config.toml
model = "CTC audio transcriber"
dataset = "short made-up English sentences, spoken by a formant synthesiser in many voices"
train_examples = 26041
gain_aug_db = 10
time_shift_ms = 50
input = "waveform_16khz"
tokenizer = "word"
vocab_size = 155
arch = "gmlp"
norm = "layernorm_no_bias"
mlp_ratio = 2
wave_strides = [5, 4, 4, 2]
subsampling = 2
layers = 10
width = 384
residual_init = "zero_last"
optimizer = "adamw"
lr = 0.0012
beta1 = 0.9
beta2 = 0.95
eps = 1e-06
grad_clip = 1.0
steps = 10400
batch_size = 128
epochs = 51.1
lr_schedule = "cosine"
final_lr_fraction = 0.05
warmup_steps = 200
weight_decay = 0.1
Rows from block 7, named by matrix and row number. Rows with one number belong to one neuron. Each number is 128 + 24 x the weight over its row's rms, rounded and kept within 0 to 255. All counts start at 0. Numbers have three digits each.
# u: gMLP up (value half) (model.blocks.7.mixer.u.weight, 384x384), inputs 0-95
# v: gMLP up (gate half) (model.blocks.7.mixer.v.weight, 384x384), inputs 0-95
# out: gMLP down (model.blocks.7.mixer.out.weight, 384x384, transposed), outputs 0-95
u.179:155131140142120117121112150116126096123168139130114130094126141117125102184162139125160131140103146112109139164154136116118132132109142141131080141147129129163091108104119151111108123112151169127150155129110121090144114101093134154121103171090107115157142139096141081069142067140125095133
u.180:113150135099117130165133130129100167104142093154089140131163113118144091151137156120141140144144102129094142166121112100112119107137124124127132130123103137109153180175127115147112117131146109151159127135112120137136146088103139133144156115127116126143153148111157124122091157149132102126
u.181:107130113161132124101130149108152108141148123133101083140141132100118131144112148097116095128183131161121143123106078101123095100163111159174125124096104146153117154169114101150136136160102126113157151129150107108120137092112117141149124131160099134122167083103070135125090104130141136131
u.182:129136103150177166098119131096139073137125081107122116122107129089156183144110133114111131106090174155163114112136099123114117113115152157141107077089088137141116141134110144139133143101150152152109120112143159187107129119142087146130120158120079184120116133132156129088111118127145118134
u.183:155123086174159117169119158134109129155147093126107107099128124105127143125116112080098142081126144120134140078096122110130092095137106099149123093101171148138119123098092114129134155123111119125118157130135160161144111129115117140147123126138119134128138126113156119166132112095128117080
u.184:144148090117165138102144150117123147128181126155118093107166134111137153156079141117102141158153167187108121090127142125105080096131130141116119116095091117127128154156138107145106103123095123153111105113111153160167123093107112123157123161131103135158135098089117154138111122139161186078
u.185:117154096161066122118126110105177110103129121160127136109075139098126133154116127125086154115121127148118107136096111126144109127133109141097132070095124158163127164133124126131139131116151137153137126135134179117107140124156119143081094133164105097126116130166146148099103111145151129135
u.186:119147163148166124116148141092142082136139072160079065079147133146114142135152151111057153121117150151114148103148103119096153126138118114144125123113115114133112119122116124193149142149136119173088109096133133155149129120159131149121120130133064118086108123141106134116138124148107126126
u.187:124111105155104178146151166119143097115111126155116100146105158142095078192103109084105129135170076154107081125131082099100130119120148136117149137153099175110143131137158138138141097135119117097120116134148156133109138115124118144157153151180105135132137132135138135105132103134138144123
u.188:177099109112085107154118168143142103089115116173109147159131133109155095111084155110153138131113107100103103157104098141094117152105118115111126157165079183120144150128139108106105139131113164115177121114121115116132109119089094118130135144112150095140144126121160136111142124135147090170
u.189:139180140175146130100163129146141149159097127092125120090094127104100127104103126154129141097158139109143145075103160106134152089126124129114154150132123136155130128111108106099160137125118108170145114145106123171114157099138135108121126120114185153107148110151120146134145110126145131099
u.190:125160123124124171146119140125107143127145101138131106107179133144138116138115134091162133146159144142100115091114112101066126144126107122120116119129107135136147143112138132162143124128128158110138110078094168166128183077121142156139103184151107147105153112131140110118115154135175140145
u.191:105130141125109129178184150130088133119108124149138149132154108115133123117081091108151107134087164105102111111109132082133132118140168141105136144113157144122110146117132131182135087132114135143153143168117111178167124155121151152174147128144124133124147150125154098152144102132148142123
u.192:127140094162082107146130158137148126100144125113138132142128113126155111135110127129150116146106155117115118110094103124142111133125095111146124121126131148129102169166134137129149133170117155154179127091145097114105113151131064123135150131140060107178117136117116146126141110122139102118
u.193:180139063153125089105136090129171100128152173100144138087135130119158128080154130154150135113112127124101125160127100140138085160134128145107148086142125137125108146122164119145135170142171163112121148143118153083100130086131067165087119134143098131113135075121123123103122074131125133091
u.194:107134089163083089136154120091179140090105157172135158128144127117149129108070082107126095095106097153071095116116093121143078155130126123122115114146087139173152141098138161072121128154125143159155133123144169116099163131107112108113098126172125127115188112130134129138119148107109128151
u.195:133161141115113134133080153132091136110126095146146124139136145107114109158136164097185106134142162113162134137102178139116124126138116096137090153158093176141114138166098084151127105142116117133137121113095128136152133160151139133117132119126151087136108121107123114183157141164118125114
u.196:158170112141105153126120129110140124135158135164094085111163124150115094149129140127142170133156092141084111134145059143071106119108097099119149071113129143157071117161125137129188124113113164127132125140144116113156119067141124107133133151133123127141158064113087180135110117127133142085
u.197:122128105161133146159135123131168121153113125181103113105135162107138149123125130154107137130194118099112084104121112115091110155144133164117134113134084127122120119121091152131175127154140118123124113117143153129143158089130089176088129142157121156101126150150122131126105123140167126107
u.198:101074139137135153140109131145108122129158132091173059179119141141115110127147138152155130119117123129149131195112123114144154155118126119121131172112144091094144131144116114109112170116139120098139126104150108117101135142109109147174131116103129151131126128149132115120126128148122129156
u.199:133139117156119107159125199163104134105158102099131102120120118124122105142142120160142157127151153106139109117104105117117124164123095121130179167129133160131121133160155126095144157200115111140134162118108095136159123101136135137122127124123123095156137121085129175131155108121132117121
v.179:119133106105120123089153138134106136117099087131099148115069150157118121139123108114116133137128157136146128103106116174141119141144144129095170110111100119144100143146086129174137159134112136150094085138096143141142142123166135104169113124097119144106109157131158157104094113144124164174
v.180:161132073103139144108127146098126096100121127165066172073156131108153141132123120107147137141141135130093106125102118125090136128151093122157161128116115136156160131157136111116138135167124142174165130146126140162090156068133095099090117155105108153127166138125122165105102132131166115134
v.181:162114083126105079114131160100122101124164124112110106107151138155138072131108134098080172131129125145092147116141063106138108119108096129097125131134120133153115154151136054114145124124153127118134137120147148128113109111113098160126141142143111105156139086110095139083093102164167124127
v.182:133113113176121179129143141110123129097122116120140103112119141136084113147111111085091140120109152168114104146117112151150090127114127181135130126108110148139104120144109124160147110110155105147139107112074120132142141120108110145146107169164127132134147114129110141099105108169165109136
v.183:140091137118144145185106150110116136100133142111163105137151118185125105120114126143133136122146123097093116127132087131126142158096097160142151153122144111123108114154129124093137142155141129182182123144152157118123148107130119120122118145138115124116152123140109173146146161140144153096
v.184:145114092131104130117157163106161124100171137136091088113139130131143109132131159077136172115149121155117128125087124163094109155094124124093148135121114138169124175207103106137148098109080156117175137131118165129149140102121147149133132149182113114150173084114117188080112117154160115126
v.185:118112142194128113123135171121151071096160137118161125106144132139151126104112162120147171163115156133154092131144050104117118139090134112083139126139132132143101144101144105122155137114173173135151131139123119163132076116117102110152118177125138110164146101123115155089129112143134126116
v.186:120146134139150164136107145133142129151114140111106141115107153083136135109124137144107193124124122150097154119101120148142141155152098144149120104167106139154164116125108157075172162154121142126113101158129135125156138120118093099091078104138122157117160127151157187152170172127153122110
v.187:155079087096101101116120110119130153091105123110080109178160141136155160147118123110094091122156125117081132106099138166143088109089151118121113162122123137161126161137123077140108143146157096158122122175115105114141171119135146136112156128158127101100126133104135175105149099148144124132
v.188:132100089130164133158169153157132111100141117124150135133103114123157139154150114147130101139117170139167140117120126139127112114083158110151154103136105121105142140102138184156138180099096151099103117147129122164120112142121122175115148136125114103104129113140151121128107136162135122115
v.189:137132176147128178132094126154129162099105129110139151152137102156117076132159118144161121162124136150147105134113082127122102113128095112103139133138103127131101117141139114161104167157117110114121147127146119104110127118118090169116138081168164148122077128089088111115105116147111113125
v.190:131135119144087147140121133115130125133103099125144152097130175129128097146106109126117133149168125150078147120121090116116076086126111118093156138167106157127139101107118125116135131146156123115125088105130171119132152122122125110145098121143105149122135151078115107126100159117152165147
v.191:132122149141157102152119146102161115085137160123148109123129154162096093114153118146122101105103161167110167157158110095131126113085134160101108132128162137134142110098148139144092129107132101078096120110160102153087139129149092174104168123136135143146114104110125106129095082129107134127
v.192:170121148140112155129093143174086155118128130087117130150097122141099070160154131129142121105125098156120164130113098169117131121103121121147134108154118140094107137114149105144142152061088114116142150085155117163103155137108062107160109108117160112114142127132120120147103175116160153140
v.193:118156122132103138121142094098110132121147124165184124139138135109108094109123125100118108185175148136123089131126113166105095107138144120147115102102108159130134132143134118108129121111146104135132105137128122116146133121161162111110163142165120153100161105085127126091121113144120154127
v.194:128118141126103116117113130135146129086100129093149100159140139115136142145119135109141117189160115133130083141128118077132110159105147131104131125103095192192117157092113155127145162151152150149115150121096088132170172132157139094089120110142148115137125155123123089128155145128136122152
v.195:114118165131142118137107130112122068062137093132134142141143125072191154141115152143179115135100177135131110107145159162126169140120144171138090154131102133100128115138149135116100144121118121153119117105125127112118086123139135133120096143122069115127142131113164160146135105183105139140
v.196:168152105121094106126141165141164133126175089142105130130145143156130107133101141086094176127164133135138134102139069145109078146132086155129130122119132148156097159175098105145205144105110130130173132047100159152165123078155124141138102096164132147152116096138114141116099140150187113075
v.197:164082044120124142135114130134110138097165103155148097154130168149160099167120113096100109148145091168139120153114101136130091106091125089148124120103097113129137132141125113140113176089136081160154101101157141123133138100142118163152107135120108111109115119104129123120092118180139163153
v.198:121099139113119143140109119120103093094077166136122108159116153137164153140138128090105097139107115133081138114104123095118135118115167147142142152063120112108141114110149120157098144154149110162107135121137117140127124057111136149087131145138097080162112138115137159150114105132161136126
v.199:166124146096077150126133130100121104136114096166120105125092165138105109116118180111123125130114170136116158130121128166102155127079168080135100099091119154127112109148112102129126096063176097140133106114126111142146095112175150167137171138127123078132111103099107121068084106170129146110
out.179:125109138154111117079154108107124174118113094138142110149119112107148163137154134118157216150114125123105135097114164128103099148154171157153101154121129148109153147133115120125156163118128119129135181131162114110155141113098134082152151114133142118086122126150131169161144147123159106153
out.180:167136116142126124097101142098136111153129119120069127124111132114185151114111117149125153116108155101155094095126122164154136138081153058137113134130144122096125095135121133096157148099099152127113142147159179176126088167165133132125136123125158105106117126107082152127152152120148100122
out.181:121156139164115116155165165101128165144149164098151131116136130100133123151124103132109114148141140097125164135176149130162121087140133159129154138087126141124097172120144158116117141113135152103157070110116111125125106144097118125112161136072173144140091133144123118133162160127129117109
out.182:175133114110128125135128137131147162145097158121120122146100122152088143136133104106132134099115067137140178149141182136153151097144161114167119146116146126144164136153164137100126086142110105111138169156137107122131131165098168100115131133140153109116173115167158103134155131129096137112
out.183:096142137096134145153108124117111132147117119118149121135114154108105127139105118145125087102154100103120147132109125104159135132110170123140125169145131164098146133137123109086142108151136059125101255112178088091117121152153131092103168106112160122136112119101115149141127134098105137123
out.184:128135096135166169159120195095101136172152144124119122135114123127138105124126111129098109109125123110167153164143133131141106092135114108138134135142132107173113149128113130135101142131106159105165125102137137166112122165112084126093106150085145162180121134126117100174136179108110093079
out.185:126130111141142144111123121140135124126139144147146144131130106159087137110176086138118132139114102161167134157163137153145137113150147119109066120137137082127109113102129148106097140108142158086110064120147132144131162133118137132100129128094152118132138108101143098165102132121147131115
out.186:132103144120103143128135120159100155127114138079189112150123153089119122136137145128155098150183121069122181157135167099153134109131135122166133133155139147099123148124128142130097129114143104104122100147099103103133152142114180154111158118143128097143096118104103101142136117159119163114
out.187:139124155096115105154140075080117131130125119150134128097131158079136159094121122109119135147105147099112141138147152118088098167134100109166117103138126138128156119096139128098144152105096119122114074154148121105175090144086145073111135122102115118098129103091118143158191168147122160133
out.188:080094142105104112135112098121124130140103138146158121129080131137133146135108123120131109160150078108105143139141126134105174163145141198149099149106165107117152074134140148104102102167143127100125131144147121089102165135137148137078129122148112096141139108159081135118172131145085140135
out.189:191150105084135165147133108117093118131133131120136159130140093127113121106143158158137089153115099167144094173162114136124147121063154124175124110128107111166123119095117118115138121067150150156116146145131154146114138169091152170104165165136100114157120143164106112146123171117152138135
out.190:106111129087096115164141120123122151071121132091158107146094147141128159124131125112125105150142094112121097136135083152113143172115110175158154133097125147105081157126143181102134157140103161091152094161141114116142129172107145142112144097139087071099139129119111142181128138128149133121
out.191:153147140103170116125116126160112157139128124100129124084127119085150148081148105117122130108105116101135147104132128095128118135119102093114130082118134129161170084105080095111176112095120103168102071139122141130150143105138137175133122109139132151130159131164124151138158152115154139149
out.192:127130082152147148121143106115137137153120122181148105115128125088114119146129123133099134152178114116166136140145177119151122108158118141158153141075180114145118122124118136131146112136159099078118092134113133126100131157132105097098147119146158160132092130135156111095156077121107127118
out.193:127131144148130164120145112112075109074089095117157105186132152154101143152099164140140079149137118135132120154097112132139141110094174136174151180169128119109127118140129148107103109132156132115111133119133112137140145193125174107145166101127150095125151186147141145128104149149164162154
out.194:141099106129163144129130147169130142127146121148085136153128090142125123129137138129106092117149119143128137149167137156144132101115111123109124096132104081170152147145123156071072160111141139123138066163134145124148180079124161164098126159097096140139181101147172119123106156131150166149
out.195:100119117138135138132161121081110152127153169133097134135122129142137155108117128115140145141068107137143108138142113121119110139153149122147091113113120113115136146125154120123128141130171152127151045141137117129087109214108125108134114117100105149132127129115114111202084153144128124122
out.196:134156136086090107164116148150132170083098172127147156121152142132164128132159137162185125159135117090119158140151143118162115120111135139122179115117123122145147166162122147143166158148174125117155073172097122129115114109118115111133134114138173125163143101107159143169138151112099134138
out.197:136098126097145141167163112108102097120144150099135124119150127141112157138152069158101143135047145116154124145159115131144132132120119114139146111166149085109125116125142145147110129107126136105109104107152102147127101159103140123146127092111136132092069114086136144160145152106102132123
out.198:135140142107146120163103128117156150111136164154163121073151131105113128098087124086172126176165102132110152150140129090148123154146126156102121141134109150124171130141148115093106132181126126087132105148130103114138177134098142091095098126139118124119148111153107127141182107108108155122
out.199:155129155132100116085128090126148144127107124126147131161115138112135131096156186104141110153117081139139141126127139168183118132111149135157108108123098126127093191098120140103156137099192122091143166155084131088131108129125133149129136138142105163144116133125137092146134128151165132122